config.toml
encoder_arch = "convnext"
model = "image denoising autoencoder"
dataset = "drawn human figures in many poses"
train_examples = 97500
image_size = 48
crop_scale_min = 1
horizontal_flip = true
translate = 0.12
bottleneck = "denoising"
downsampling_factor = 4
encoder_isotropic = false
encoder_norm = "rmsnorm"
encoder_activation = "swiglu"
encoder_mlp_ratio = 2.67
encoder_layer_scale_init = 0.1
encoder_inner_norm = false
encoder_patch_size = [2, 2]
encoder_depths = [8, 8]
encoder_widths = [80, 160]
encoder_kernel_size = 7
loss = "mse"
latent_channels = 4
decoder_norm = "batchnorm"
decoder_activation = "silu"
decoder_channel_attention = "se"
decoder_widths = [32, 64, 96]
decoder_blocks_per_level = 2
decoder_block = "basic"
decoder_attention = false
decoder_upsampling = "transposed_conv"
init = "torch_default"
residual_init = "scaled_by_depth"
optimizer = "adamw"
learning_rate = 0.00082
beta1 = 0.8
beta2 = 0.98
eps = 1e-10
max_grad_norm = 1.0
gradient_noise = 0.1
max_steps = 4000
batch_size = 64
epochs = 2.6
lr_schedule = "linear"
final_lr_fraction = 0
warmup_steps = 200
weight_decay = 0.4
Rows from block 0 of the decoder of a small image denoising autoencoder, named by matrix and row number. Rows with one number belong to one channel. Each number is 128 + 24 x the weight over its row's rms, rounded and kept within 0 to 255. All counts start at 0.
After each channel's rows are labels from the 100 images, of 14976, where the channel reaches its highest value: "strongest on" is what is common among them. Only what is clearly more common there than usual is listed. The data: drawn human figures in many poses. In brackets: how many of the 100, against the usual share in percent.
# convs0: first 3x3 conv (decoder.mid.0.convs.0.weight, 96x96x3x3, each kernel summed), inputs 0-95
# convs1: second 3x3 conv (decoder.mid.0.convs.1.weight, 96x96x3x3, transposed, each kernel summed), outputs 0-95

convs0.83 [116 108 137 148 133 141 146 173 114 115 142 136 135  85 141 127  73 160 153 122 127 190 131 104 152 121 108 111 160 133 186  81 123 135 122 130 128 109 138 115 172 107  73 117  99 136  97 156 126 140 149 104 144 115 115 142 132 119  69  97  88 114 135  77 136 148 130 111 129 100 155 105 132 105 114 108  95 131 138 149 117 122  84 129  91 106 115 138 133 144 117 121 162 127 127 156]
convs1.83 [129 133 108 111 147 101 132 138 136 152 102 128 122 158  90  79 166 129 117 116 121  94 136 102 120 146 122 102 163 102 135 100  98 139  76 121 138 106 117 136 120 114 117 146 112 157 141 163 121 146 152 130 110 129  85 158 124 142 165 121 148 117 111 155  87 156  66 195 159 142  66 134 114 112 160 135 132 102 110 154 132 136 146 146 183 122 140 143 130 128 130 121 148 126 160 111]
strongest on: yellow top (34 vs 8.7)

convs0.32 [108 115 137  94 114 147  84 139 140 162 149 107 112 110 110 142 122 130 141 202 126 147 115 131 127 130 113 125 113  96 105  94 116 125 156 115 138 157 107  97 144 132 156 135 110 160  94 131 109 141 119 158  85 138 137  77  98 100  99 133  71 137 113 130 144 156 127  99 128  86 138 152 163 124  89 137 123 127 100  71 104 154 125 111 122 137  75  98 116 134 104 126 118 128  99 106]
convs1.32 [152 140 119 167 134 167 105 133 133 158 156 159 114 117 148  72 147  83 176 132 131 133 141 133 137 133 165 136 136 122 162 117  87  98 127 146 111  84  83 137 114 170 167 127  93 123 128 136 146 112 133 106 137 118 113 127 142 123 121 127  71 169 180 115 155 115 117 108 136  96 150 118 145 125 160  94 102 133 147 131 114 130 132  92 129 150 134 129 173 125 101  88 106 119 102 156]
strongest on: yellow top (34 vs 8.7); lying (33 vs 6.3)

convs0.30 [ 97  95 139 138  92 130 111 121 137  77  70 146 161 116 121 115 128  87 130 105 119 116 107 127 118  99 119 137 140 116 135 147 126 137 130 121 125 142 139 140  87  97 172 114 133 140 190 137 118 123 112 124 147 105 135 132 147 110 106 151 147 117 125 114  86 143 106 115  91 117 122 140  81 119 143 147 175 101  93 118 133 116 140  62 132 124 156  63 144 110 134 167 125 133 154  87]
convs1.30 [137 123 110 145 105 149 128 142 134 107 128 141 142 143 118 135 164 128 175 149 133 153 112  91 118 114 120 120 121 137 108 139 148 127 116 102 108  78  99 122 189 102 179 110 176 138  99 117  95 135 140 121 113 111 127 120  88 132  88 158 152 124 145 153 151 176 140 118 118 123 140 134 112 108 208 109 129 136 110 141 161 155  99  71 125 135 151 136 138 111  83 143 156 137 142 120]
strongest on: blue top (38 vs 8)

convs0.74 [121 103 172 121 133  81 124 176 114  95 156 143 160 145 103 145 127 125 101 140 126 129 119  83  90 116 140 102 134 103 135  96 102  93 146 130 151 118 105 108 131 118 138  96 106 147 122 109 122 140 117 158 144 130 113 114  97  97  64 145  90  66 114 119 147 108 132 117 163 112 145 181 151 118 127 132  89 147 133 122  86 135 121 155 136 149 117 119 132  88 167 109 132  94 116 109]
convs1.74 [134 136 136 169 139 149 120 130 129 138 146 126 110 137 103  61  92 111 158 159 180 119 136  90 167 120 125 135 123 109 115 125 106 110 158 101 107  89 118 178 125 140  85 116 129 120 149 111  96 162 104 122 139 114 118 101 156  82 140 125 117 167 129 123 156 113 166 152  69 117 142  93 134 105 108 112 119 118 107 134  96 144 140 127 145 132 154 112 148 112 121 144  84 128  75 122]
strongest on: stocky (60 vs 31.6); blue top (36 vs 8); trousers: blue (25 vs 8.4)

convs0.78 [129 146 169  76 146 109 126  85 128 104 141  85 158 128 134 148 128 119 145 118 104 138 124 117 144 108  90 115  91  98 122 164 155 133 128  94 130 119 135 135 114  59 170 158  67 136 140  96 129  92  92 136 131 116 110 137 117 105 107 114  84 128 171 156 137 120 124  62 145 152 141 143  98 134 107 134 137  99 131 136 113 139 124 132 134  96 136 106 115  96 127 138 127 121  88 110]
convs1.78 [127 154 129 195 123 135 138 114 121 160 135 155 116 139 115  90 129 167 113 145 102 145 135 147 118 127  91 133  88 129 148  89 116 135 158  83 114 102 133 127 109 129 178 156 156 148 126 102 156 134 120 156 173 115 118 128 172 109 112 119  90 192 170 117 117 120 164  84 136 160 139 130 136 150 134 102 113 134  98 114 141 129 134 114  94 186 129 143 113 105 126 138 125 140 151 133]
strongest on: green top (36 vs 8.1)

convs0.76 [136 103 132 137  79 141 127 146 101  99 148 129 108 116 111 147 132 105 146 110  93 122  94 146 146 126 114 101 137  76 151 179 148 131 147 118 145 145 144 136  80 134 142 137 108 151 190 101 168 130 123 158 136 174 173 112 130 103 123 110 150 118 125 135 128 109 105 140 144 145 150 143 106 159 115 177 130 105 102 131 133 149  95 142 134 145 158  83 119 126 111 107 114 135  60 150]
convs1.76 [ 99 102 138 154  89 109  78 111 104 127 138 140 152 157 118 157 115 128 139 135 131 141 127 159  98 157 107 117 117 126 136 134 106 111  77 109 116 162 157 115 158 114 154 122 160 163 156 105 125  96 101 106 117 166 123  83  96 145  92 122 149 164 184 131  91 161 119  96 117 113 143 110 111 162 113 152 144 112 118 120 139 133 132 121 102 125 179  99 121 128 142 101  85 119  89 113]
strongest on: red trousers (30 vs 8.2)

convs0.3 [140 150 133 126  87 101 160 135 127  91 121 142 105 156 118 169 129 140 154 138 144 146 139 109 113 118 155 117 134 161 110  91 128 120 147 139 134 135 158 138  90 133 103 134 141 125 152 136 125 128 165 124  91 103  89 111 142  72 123 133  68 139  91 123 151 125 126 125 119 130  85 102 116  91 144 137  99 117  74 118 153 154 116 133 110 131 138 114 181  99 175  80 160 111  95 155]
convs1.3 [113 101  93 130 140 148 104 170 122 102 136 124 131 134 109 150  73 144 159 147  81 141 110 147 170 117 127  96 126 126 133 112 146 142  79 141 111 147 129 142 158 138 114  86 170 191 113 117 124 118 124 123 120 150 130 143 124 139 120  71 129 130 123 109 134 153 153 115 129 135 104 112 127 184  71 115 104 142 131  96 137 134 134 122 145  68 116  82 151 107  88 116 116 127 126 125]
strongest on: stocky (68 vs 31.6); white top (25 vs 8.6)

convs0.6 [140 101 128 140 142 119 143 126 141 159  90 113  94 137 122 189 125 132 134 104 109 182 107 103 103 135 121 129 124 166 115  91 133 133 157 118 115 157 113 131 133 135 175 129 160 137 101  97 135 107 117 134 121 191 144 130 119 115  75 143 116 132 172  80 132 126 164 115 122  98 185 159 139 125 158 150 137 128 121  92 102 151 137 100 137 155 133  82 109  84 129 117 121 135 130 126]
convs1.6 [119 173 143  83 150 133  93 128 158 134 108 157  88 112 126 143 150 177 125 154  93 135 119 167 166 176 121  91 115 111 107 101 148 129 103  78 121 150 145 147 135 118 126 154 148 107 162 159 117 149 148 130 146 112 107 128 127 154 125  83 128 114 121 141  77 160 142 124 125 114 133 157 145 132 135  86 105 155  80 120 150  78  91 102 140 120 127 123 120 123 121 107  88 118 129 126]
strongest on: white top (30 vs 8.6); white trousers (26 vs 8.2)

convs0.15 [133 151 108 126 147 161 113 123 124  71 124  87 114 149 124 121  76 115 137 122  90 154 104 132 148 113  82 138 106 128  83  81  95 133 118 128 131 131 117 107  91 158 143 151 160  92 144 108 144 142 145 137 114 122 119 143 126 172 127 120 115 146 146 128 106  64 122 147 112 102 109 167 145 126 147 137 136 109 130 112 150  92 117  84 120 134  54  97 102 149 152 110 119 132 127 126]
convs1.15 [115 136 129 123 166  71 119  99 148 138 183 132 105 159 151 110 100 103 178 133  89 108 105 166 110 101 171  82 137 102 134 140 115 109  66 109 163 146 137 163 118 101 153 150 127 161 109 113 157 113 120 128 110 133 136 143 150 144 111 130 128 152 108  96 135 143  74 104 128 124 122 134 119 138  98 141 134 143 125 138 152 130 144 123 151  73 128 149 153 129 128 100 146 120 167 116]
strongest on: red top (69 vs 8.4)

convs0.82 [140 135  90 129  93 147 134 117 115  93 111 120 114 111 147 136 132 112 135 149 128 100 110 172 138 105  83 128 138 121 148  98 100 124 112 132 150 122 117  89  18 131 162 102 157 129 132  91 132 143 133 141 129 129 128 124 114 125 162 111 144 137 138 139 112  81  68  65 148 122 112 105 140 126 108 122 120 118 114 145 139 135 146 116 134 139 128 107 113 117 150 129 104 126  94  74]
convs1.82 [129 130 105 137 127 149 107 118 138 116 127 122 103 154 118  77 134 142 160 125 117 117 135 138  85 126 108  85 142  99  93 128 125 112 104 116 110 112  95 127 152 122 119 167 108 164 144 141 156  88 114 143 107 144 116 146  79 122 130  94 119  98 130 160 161 144 102 104 130 161 140  48  95 117  78 152 110  98 118 136 151 147 168 166 128 107 147 111  85 116 110 150  99 125 137 137]
strongest on: yellow top (31 vs 8.7); trousers: yellow (26 vs 8.5)

convs0.62 [114  70 153 124 101 114 113 154 134 124  91 139 133 126 134 148  99 146 158 129 160 125 112 108  53 143 163 159 164 155 155 140 111 113 102 106 128 124 113 151 115 132 112 133 130 134 128 121 138 146 138 129 124 101 139 114 134  74 107 149  95 125 139 126 131 160 129 112 138 135 112  85  85 108 147 103 152 109 113 126  95 160 125 131 122 121 126  28 167 111 103 121 135 138 120 132]
convs1.62 [118 112 136 101 133 114 123 152 110 146 120 103 105 147 108 143 158 165 133 124 121 174 121 179 102 155 131 118 136 109 108 156 194 152  62 109 145 159 120 161 117 112 138 123 123 177 101  95 137 139 138 125 123 122 107  89 137  65 118 128 127 121 137 117 107 107  99  66 151 121 128 128 108 150  94 146 161 143 117 139 114 132 129 136 105 122 146  76 125 159 114 103 139 120 153 117]
strongest on: red top (30 vs 8.4); pink top (25 vs 8.6)

convs0.11 [123 115 121 121 131 123 152 115 135 146 161 127 122 168 147 110 114 120  86 148 111 110 105 133 125 137 114 113 149 109  73 155 115 102  98 140 129 139 102 149 170 113  57 116  60 134 112 107 156 133 113 128 120 157 125  94 115  88 151 134 123 161 141 142 122 101 107  88 102 131 116  82 147 143 111 149 132 108 159 156 102 130 118 172 133 127 116 107 103 146  74 150  92 131  97 127]
convs1.11 [118 118 108 115 146 108 118 120 115 166 190 123 131 155 125 144  94 111 143 114 155  74 137 113 135 164 108 147 163 107 149 139 145 121 114 102 136 162 182 119  92 101 110  89 103 131 132 157 161 134 108 122 111 148 149 127  73 142 155 127 157 141 105 110 128  58  85 101 116 136 111 132 130 127 123 130 157 168 136 106 154 149 135 152 169 145 115 146 102 118 147 110 111 132 122 102]
strongest on: stocky (72 vs 31.6); red top (33 vs 8.4); top: orange (30 vs 8.2)

convs0.89 [134 151 116 128 127 137  90  98 138 120 135 152 115 142 133 138 138 108  58 125  94  92  95 132 131 156 138 162 117  96 125  57  72 122 136 139 147 157 120 123  92 157 154 130 162 131 131 149  79 108 103 137 175 126 136 107  88 159 156 105 159 123  94 119 119 128 124  89 117 126 127 169 133 128 126 153 148 104  92 139 169 142 108 140 119 156 100 128 107 120 118  96 128 131 138 119]
convs1.89 [155 191 111 110 130 155 116 116 111 111 111 113 127 129 135 136 145 110 117 182 131 164 154 169 122 174 100 101 141  70 122 101 115 123  86 128 101 133 115  83 147 107 127 147 123 131 114 114 122 116 130 102 128 159 128 137 115 119 125 132  75  94 126  80 165 166  72  98 112 119 185 118 130 142 107 129 119 161 103 122 124 150 121 129 137 126 155  94 137  99 124 154 121 129 114 141]
strongest on: red trousers (29 vs 8.2); black trousers (25 vs 8.6)

convs0.33 [135  91 146 151 124 155 153 154 160 119 103 147 120 108 159 149 129 133 126 112  98 142  93  86 122 130 111 133 130  89 140 118 108 125  87 154 120 112 151  77 124 115 136 141 133 118 142  94  92 143 150 111  98 119 144 119 101  67  76 103 134 109  93 119 132 125 139  98 156 119 106  80 108 113 133 106 124 128 144 130  64 167 145 130 134 117 113  55 160 126 133 146 119 132 128 114]
convs1.33 [134 118 106 128 151 119 116 172 125 150 122 137 128 203 104 114  79 108 122 118 102 121 149  96 160 104 143 119 124  87 151 173 129 116 156 118 159 150 132 127 121 117 104  66  79 139 107 119 166 102 138 115 148 118 160 138 154  70 101 139 164 158 119  98 137 137 127 126 147 123 102 101 116 108 139  93 148 122 118 140 149 156 134 113 155 113 150  89 143 144 103 133  93 133 132 116]
strongest on: lying (29 vs 6.3)

convs0.0 [147 141 120 145  97 146 148 128 123 122 135 122 104 124 133 139 131 130 143 122  94 106 135 156 158 119 109 145 133 122 108 106  85 124  73 144 122 124 129  93  84 160  79 137 122 148 124 108 134 120 120 147 110 147 128 117  98 122 120 130  98 127  57 124 125 107  73  49 123 146 139  57 149 127  93  97 127 155 125 134 121 117 121 167 126 140 101 101 124 124 120 118 111 131  73 123]
convs1.0 [138 141 133 143 129 145 141 149  95 132 165 135 107 104 130  83 110 138 131 127 126 100 102 131 116 108  86 107 142  86 114 144 133  92 122 137 101 133 138 112 132 124  97 158 104 139 116 117 157 113  89 119 138 136 141 114 127 128 138 110  97 147 153 105 135  94 144 117 148 149 127  31 125 117  82 134 127 120 139 124 125 153 102 177 145 100 107 123  79  79  76 117 112 152 160 100]
strongest on: orange trousers (43 vs 8.6)

convs0.79 [125 122 142 151 136 101 164 117 131 120 115  96 116 147 138 117 109 106 112 114 122 125 151 127 149 144  85 136 119 101 142  78  80 147  96 145 135 120 104  95 110 137  91 136  93 138 116 151 118 155 122 136  95  94  96 164 107  90  90 122  95 103 114 109 125  36 110  61 121 139 111 108 139 141 117 111 126 135 135 143 124 117 154 133 123 154 185 151 132 134 146 129 105 120 131 141]
convs1.79 [138 116 140 186 147 130 136 164 148 137 150 113 117 145 104  42 123 101 159 140  44 152  91 141 148 123 113 128 105 111  97 168 116 132 137 103 132 111 118  81 120 137 150 131 137 115 110 121 114 137 133 152 133 125 124 108 155 126 128 152 114 162 107 129 150 128 148 147 143 156  75 144 106 104 141  64 107 109 125 130 135 126 130 151 147 122 158 128 118 109 100 139 121 132 148  95]
strongest on: blue top (42 vs 8)

convs0.64 [129 114 118 159 102 166 160 141  81  87 117 120 111 160 138 121 120 125 159 113 167 113 114  97 108 129 149  86 120 123 127 134 117 122 107  80 161 118 130 176 109 103 165 150 128 139 138  93 139 141 148 112  91  76  80 150  92 106 145 145 106 101 138 117 121 144 121 118  92 128 117 110 136 104 153 133 108  75 104 124 172 141 136 105 149 122 163 107 156 109 155  95 140 138 100 121]
convs1.64 [125 109 136 136  91 154 129 154 113 133 155 158 123 118 160 141 140 132 154 143  86  73 113 143 146  87 112 100 129  92 100 179 183 144 141 113 136 137 102 147 134 127 111 159 154 123 153 118  85 157 132 121 155 129 121 161 163 127 132 118 115  80 118 106  99 128  96 108 115 164  91 142 124 126  92 183 116 115 105 168 151 115  94  93 124 129 112 124 147 108 106 118  93 120 135 121]
strongest on: red top (45 vs 8.4); red trousers (32 vs 8.2)

convs0.19 [142 131 124 108 135 116 133 144 134 143 158 135 144 175 107 118  82 132 135 126 143  83 130 112 121 147 129 101 121 147 116  66  97 141  95 160 113 170 129 130  72  94 117 157 116 130 136 126 123 150 141 113 141 162 126  79 136  85 183 113 129 115  80 159 148  97 121 133 136 121 120 138 142 152 134 128 143 127 147 139 133 162 128 165 179 137 111 153 104 138 157  80 143 149  93 153]
convs1.19 [119  59 124 119 159 135  80 149 114 162 150 124 114  97 123 147  82 151 122 120 103 145 104 170 133 114 133  80 119 139 110 123 124 119 126 134 116 123 112 150 145 139 128 132 133 140 113 109 127 114 138 100  89 138 110 144  94 117 153  85  97 120 110 123 125 178  90 130 125 158 124 128 117 135  56 167  88 119 173 127  98 122 146 127 116  89 127  98 126 115 110 127  79 129 100 152]
strongest on: stocky (63 vs 31.6); black top (30 vs 8.1); trousers: black (30 vs 8.6)

convs0.70 [118  90  92 134 114 121 109 110  94 121  88 145  89 121 161 129 155 116 119 157 116 102 139 100  57 156 126 128 105 109 141 121 132 124 108 143 132 128 140 195 105 120 162 115 102 121 108 118  93 124 164 117 125  93 144 149 106 113 146 132 120 121 164 127 121 129 133  77 142 155 141 131  87 135 158 140 170 147  71 144 132 183 134  97 119 115 118  85 120 142 115 130 110 150 128 115]
convs1.70 [156 104 120 114 121 129 120 151 151 121  94 116 130 133 110 130 147 138  99 169  84  91 139 131 156 172 111 119 127 106  91 136 125 127 144 127 117 114 108  93 146 120 122 166 130 126 124 125  95 152 135 103 116 110 105 149 141 121 159  93 162 145 103 160 120 144 165  90 134 165 144 157 159 130 169 111 125 118 112 148 168 113 104 159 127 127 194  55 165 144 122 123 158 110 139 104]
strongest on: blue top (29 vs 8); walking (26 vs 6.5)

convs0.90 [121 101 136 138  85 139 106 130 132 124 122 135 143 148  85 105 122 111 140 134  80 110 116 102  97 155 132 119 118 105  79 111 140 143 144  98 121 172 106 103  93  98 123  82 122 132 161  87 126 138 141 109 134 168 125 160 128 121 150 153 125  92 115 111 143 114  77 155 114 140 124 162 123 152 114 148 160 116 119 116 117 152 152  77 173 121 121  92 117 120 108  92 112 120  63 115]
convs1.90 [137 103 143 189  70 110 118 174 136 123 131 137 148 145 122 119 144 102 151 112 177 127 144 119 178 152 158 160 136 152 114 122 126 127 124 147 147  93 144 104 140 142 118 128 177 112 173 100  95 139 116 132 141 124 129 110 148 117  86 118 171 104 167 171 158 150 150 125 103 129 125 110 112 132 153 151 122 112 139 157 130 148 173 100 138 154 155 120 157 123 167 130  89 119 128 145]
strongest on: white top (29 vs 8.6)

convs0.51 [130 114 114 126 118 120 143 141 139  79 126 128 126 147 136 136 151  94 130 134 139 114 126 132 141 143 112 118 132 134 109  97  41 133 129 120 134 127 109  71  63 155  80 113 128 110 149 126 152 128 127 116 111 147 125 129 119 124 142 117 105  79  67 137 138 113  73 126 129 148 128  91 133 130  94 133 141 140 120 141 125 131 131 114 119 128  74  88  98 139 144 131 111 126  60  92]
convs1.51 [123 130  95 132 112  98 109 129 141 116 155 124 110 114 127 104 107 109 139 128  87 123  96 168 100 139  91 108 139 109 108 145 171 110 102 124  99 138 128 126  93 132  96 129  99 152 105 116 157 118 126 127  96 149 151 117 111 129 132 132  75 126  89 121 145 150  88 147 146 136 130  48 110 133  61 124 120 112  91 118 116 133 136 140 142 101  83 113  85 125 110 116 117 134  98  79]
strongest on: red trousers (28 vs 8.2)

convs0.22 [148  95 135 142  63 113 131 137 133  60 162 117 129 165 144 149 149  91 133  86 155 144 117 134 139 117 109 114 127 127 118  89 146 142 128  97 113 130 113  86  89 126 103 118 134 145 158 166 135 105 113 123 116 143 117 125 161  86 102 135 129 109 133 106 111  98 125 135 119  61 121 153 101 131 137 140 141 121 119 129 103 128 179 113 117 118 112  65 109 131 171 127  94 142 143 116]
convs1.22 [119 139 105 109 127 130 139  96 102  99 168 113 167 155 127 187 122 148 129 122 126 122 123 117  81 153 150 161 150 100 132 150 126 145  99 124 136 121 103 128  77 121 114 154 144 153 116  67 130 129 136 103 105 105 139 123 114 120 105 128 141 110 120 120 148 189 121 142 117 112 148  99 111 160 109 135 182 169 106 162 118 136 142 118 132 138  37 131 127 110 112 124 130 128 136 115]
strongest on: red top (40 vs 8.4)

convs0.53 [101  80 117 163 141 160 166 180 128 136 115 147 102 127 109 120 102  98  89 107 138  81  92 104 108 141 105 119 116 109 118 142 164 153 116 123 134 143 112 132 140 109 109  81 107  88 119 108 121 143 109 169 123  86 152 149 174 119 125 114 129 150 136 132  88 144 112 101 138 149 111  77 112 109 116 115 114 126 102 148  98 118 142 110 146  92 169 149 113 152 158 128 159 149 143 161]
convs1.53 [139 101 112 137 120 147 151 148  96 155 170 130 135 106 129  94 134 116 131 112  87 122  98 122  86  95 111 113 124 120 101 158 160 132 144 180 126 138 118 125 128 123 150  56  77 170  86 130  94 127 153 128 157 137 116 161 160 111 194 113 146 100 114 118 127 113 117 158 143 154  87 127 119 111 111 136 139 135 135 126 122 150 103 125 130 110 106 108 165 128 114 145 166 126 160 149]
strongest on: pink top (34 vs 8.6)

convs0.38 [137 124 118 138 109 149 141 102 171 110 175  95 133 138 140 131 133 201 107 142 114  95 136 146 169 115 110 146 124 124 116 149 109 171 103 118 118 113 147  80 152 155 153 143 103 135 148  99 133 119 139 125 126 157 140 100 106 148 109 171  98 144 126 126 126  77 149 125  93 160 101 141 136 118 117  98 128 111 105 113 145 173  94 155 100 159 145 137 101 133  85 102 106 111 130 167]
convs1.38 [108 118 145 150 140 138 131  81 154 150 145 145 123 134 142 173 110  69 114 144 139 125 112 129  95 150 156 147 128  97 123 134  93 129  97 143 134 180 169 161 116 128 133 154  94 153 131  97 113 120  72 131 138 133 130 101 146 115 136 119 163 168 154 109 148 100 171 103 120 131 134 108 114 154 162 120 139 132 132 138 160 138 115 143  94 130 157 122 191 101 149  85 103 129 159 135]
strongest on: blue trousers (41 vs 8.4); red top (35 vs 8.4)

convs0.12 [121  99 127 146 152 110 115 119 153 115  94 143 145  91 133 138 145 114 117 133 139 122 139  85  97 119  89 135 170 135 125 114 184 148 116 116 139 133 142  94 132 115  70 110 124 114  95 117 123 103 159 104 131 104 118 143  92 122  81 135 106 121 159  91 117 146 129 109  96  95 128 115 146 111 137  99 119 134 133 123 101 117  95  48  94  78 121 154 125 140 178 158 127 141 136 120]
convs1.12 [144  99 140  84 150 121 121 136 148 115  97 135 142 136 167 205 137 138  92 148 143 146 170 116 163 168 116  92 114 145 130 143 128 151 137 151 131 146 100 143 105  92 123 126 154 128 141 142 113 114 189 118  85 123  92 177 107 145 112 138 138  80 142 108 102 168 105 148 136 111 135 168 126 120 124 143 143 157 136 122 128 129 103 102 138 136 124 126 134 154 108 161 137 140 178 105]
strongest on: black trousers (33 vs 8.6)

convs0.31 [138 104 154 106  98  94 152  94 104  87 129 102 155 162 131 116 124 115 121 124 127 119 137  99 117 111 186 130 133 134 147  97 111 113 100 132 139 131 109  99 114 128 136 161  55 105 115 135 131 124 106 115 128 132 130  92 131 106 112 128 114 125 106 151 157 161 144 132 144 121 146 113 104 155 168 118 108  64 131 142 118 150 100 122 149 156 113  90 119 166 143  50 126 151 105 140]
convs1.31 [122 174 130 154 136 141 158 143 137 110 146 131 102 120  71 127 141 168 110 149 114 155 111 184 142 100 103 143 128 167  98 145 122 121 130 124 131 128 149 182 110 123 144 141 149 113 119 112 137 121 138 151 149 111 169 116 154 105 105 138  86 163 180  94 135 108 147 154 122 200 144 116 159 157 133 115 118 109  97 128 138 131 161 128 120 118 183 100 127 139 140 128 131 104 158 148]
strongest on: green top (44 vs 8.1); green trousers (29 vs 8.4)

convs0.2 [142  96 129 116 139  81 119  89 121 126  92 125 142  97 114 119 133 141  69 169 129 100 164 115 129 140  95 117 123 146 130 149 174 104 116 167 138 111 120 124 125 146 121 164  68 167 102 113 125 148 124 172 150 135 144  86 125 118 151 156 106  81 148 148 134 122  91 122 103 146 116 146 123 122 164 144  98 108  80 137 138  78 119 172 117 134 137 143 140 124 110 123 132  91 119 132]
convs1.2 [126 159 148 148 113 151 130 122 141 100 143 113 113 145 120 110 136 134 118 153 135 124 131 127 151 189 126 168 134 103 118 100 147 124 117 143 143 125 118  98 160 125 124 162 146 102 108 132 110 162 116 122 150 119  78 106 193 140 106 110 158  93 172 154  98 132 140 120 118 130 111 110 132 111 182  87 101 125 130 163  80 134 118 105 125 144 205 114 172 111 128 142 125 125 100 130]
strongest on: blue top (43 vs 8); blue trousers (37 vs 8.4)

convs0.43 [134  64 124 158 106 148 153 134 103 139  76 128 124 136 134 141 111 129 170 114 145 113 121 125  86 162 147 116 155 125 172 128 127 143 141 116  92 146 136 153  99 151 134 134 162 130 141 109 120 141 124 124  98 112 112 127 143  94 132 105 142 139 116 122 139 152 127 136 108 162 118  61  64 115 144 128 149  75 126 166 130 129 151  95 101 121 131  50 141 113 124 119 116 147 137 135]
convs1.43 [130 133 119 134 125 148 139 123 133 114 166 116 147 128 132 133  93 114 162 115  88 107 123 141  48 119 117 122 121 141 117 142 174 140 120 122 130 106 121  83 129 156 134 127 156 147 145 152 108 122 126 109 175 122 151 124 130  99 135 116 119 105 112 103 165 182  96  80 147 146 109 102 119 128 118 137 143 140 111 152 112 145 144 157  94 165 168  63 155  94  93 119 153 110 135  89]
strongest on: stocky (76 vs 31.6); blue top (31 vs 8)

convs0.20 [136 104  72  88 119 134 127 145 144 111 146 131 118 152 105 141 166 119  65 104 151  66  86 148  93 154  85 103 161 100  99 145 124 113 164 126 139 130 118 170 102 131 123 128 118 125 138 140 124 100 122 152 135  95 142 153 154 136 124 133 161 174 130 130 103  96 104 110  81 152 118 122 140 170 143 131 112 122 128  81 160 139 118 124 110 146 114  92 115 103 139 136 140 149 128 125]
convs1.20 [111 137 156 122  90 141  77 115 119 130 168 130 134 170 132 162 119 148 139 114 119 146 135 168 119 172  73 151 144 147 147 146  84 131 122 120 120 133 114 120 107 139  76 125 135 114 145 182 121  98 109 115 122 132  95 155 135 170 172 139  91 124 138 130 160 168  92 147 133 143  88  88 116 148 140 117 149 116  98 130 145 125 165 137 168 155 103 126 121 140 157 135 142 115 100 147]
strongest on: yellow top (56 vs 8.7); yellow trousers (26 vs 8.5)

convs0.9 [156  98 100 149 101 146 151 142 119 184  91 111 174 103 142 160 121 136 123 154 154 156 148 101 133 110  73 119 103 139 108 137  83 131 114 167 111 148  86 130 169 123 131 128 143 133 131 121  98 168 146 149 126 104 129 150  88 148 129 116 125 141 144 161 118 174 115 106  88  94 149 126 118 135 100 110  90 130 126 129 130 154 145 163 135 131  97 159 134 126 132  77 108 143 111 161]
convs1.9 [122 145  86 124 151 130 179 135  98 114 100  92 106  82 136 113 104 124 144 143 122 112 137 135 152 112 145 113 127 118 140 139 106 121  69 143 132 127  80 122 157 128 119 115 167 114 148 119 100 116 149 101 139 138 117 119 120 131 136  95 147 150 132 133 110  85 122 116  95 124  93 179 154 114 125  90 141 163 167 134  88 113 130 150 104 116 200  79 150  98 114 129  94 128 141 132]
strongest on: white top (49 vs 8.6); white trousers (44 vs 8.2)

convs0.18 [109 147 104 126 151 131 119  88 130 132 142 129 200 150 165 159 153 140 137 134 158 112 138 138 136  80  86 141 100 124 147 137 174 135 113 122 122 146 152 184 140 140 174 128 130 167 156 133 143 154 145 119 140 105 125 168 144 124 122 164 135 135 123 148 127 171 119 115 112 108 164 128 132 143 169 136 137 134 184 110 136 134  86 130 134 147 114 190 149 142 128 124 154 154 116 155]
convs1.18 [127 159 127 123 174 121 147 102 161  72 104  97  92 108  97 122 113 161  84 126 101 124  95 165 118 163 112 119 137  99 126 127  96 132 149 120 137 108 125 174  77  76 144 183 103 134 130 131  92  99 121 135 129 109 112 149 153 173 154  87 147 162  96  99  89 113 109 144 113 161 123 137 125 133 111 128 143 125 152 134 150 133 120 128 126 112 163 102 132 138 131 113 135 106 128 131]
strongest on: black trousers (47 vs 8.6); black top (26 vs 8.1)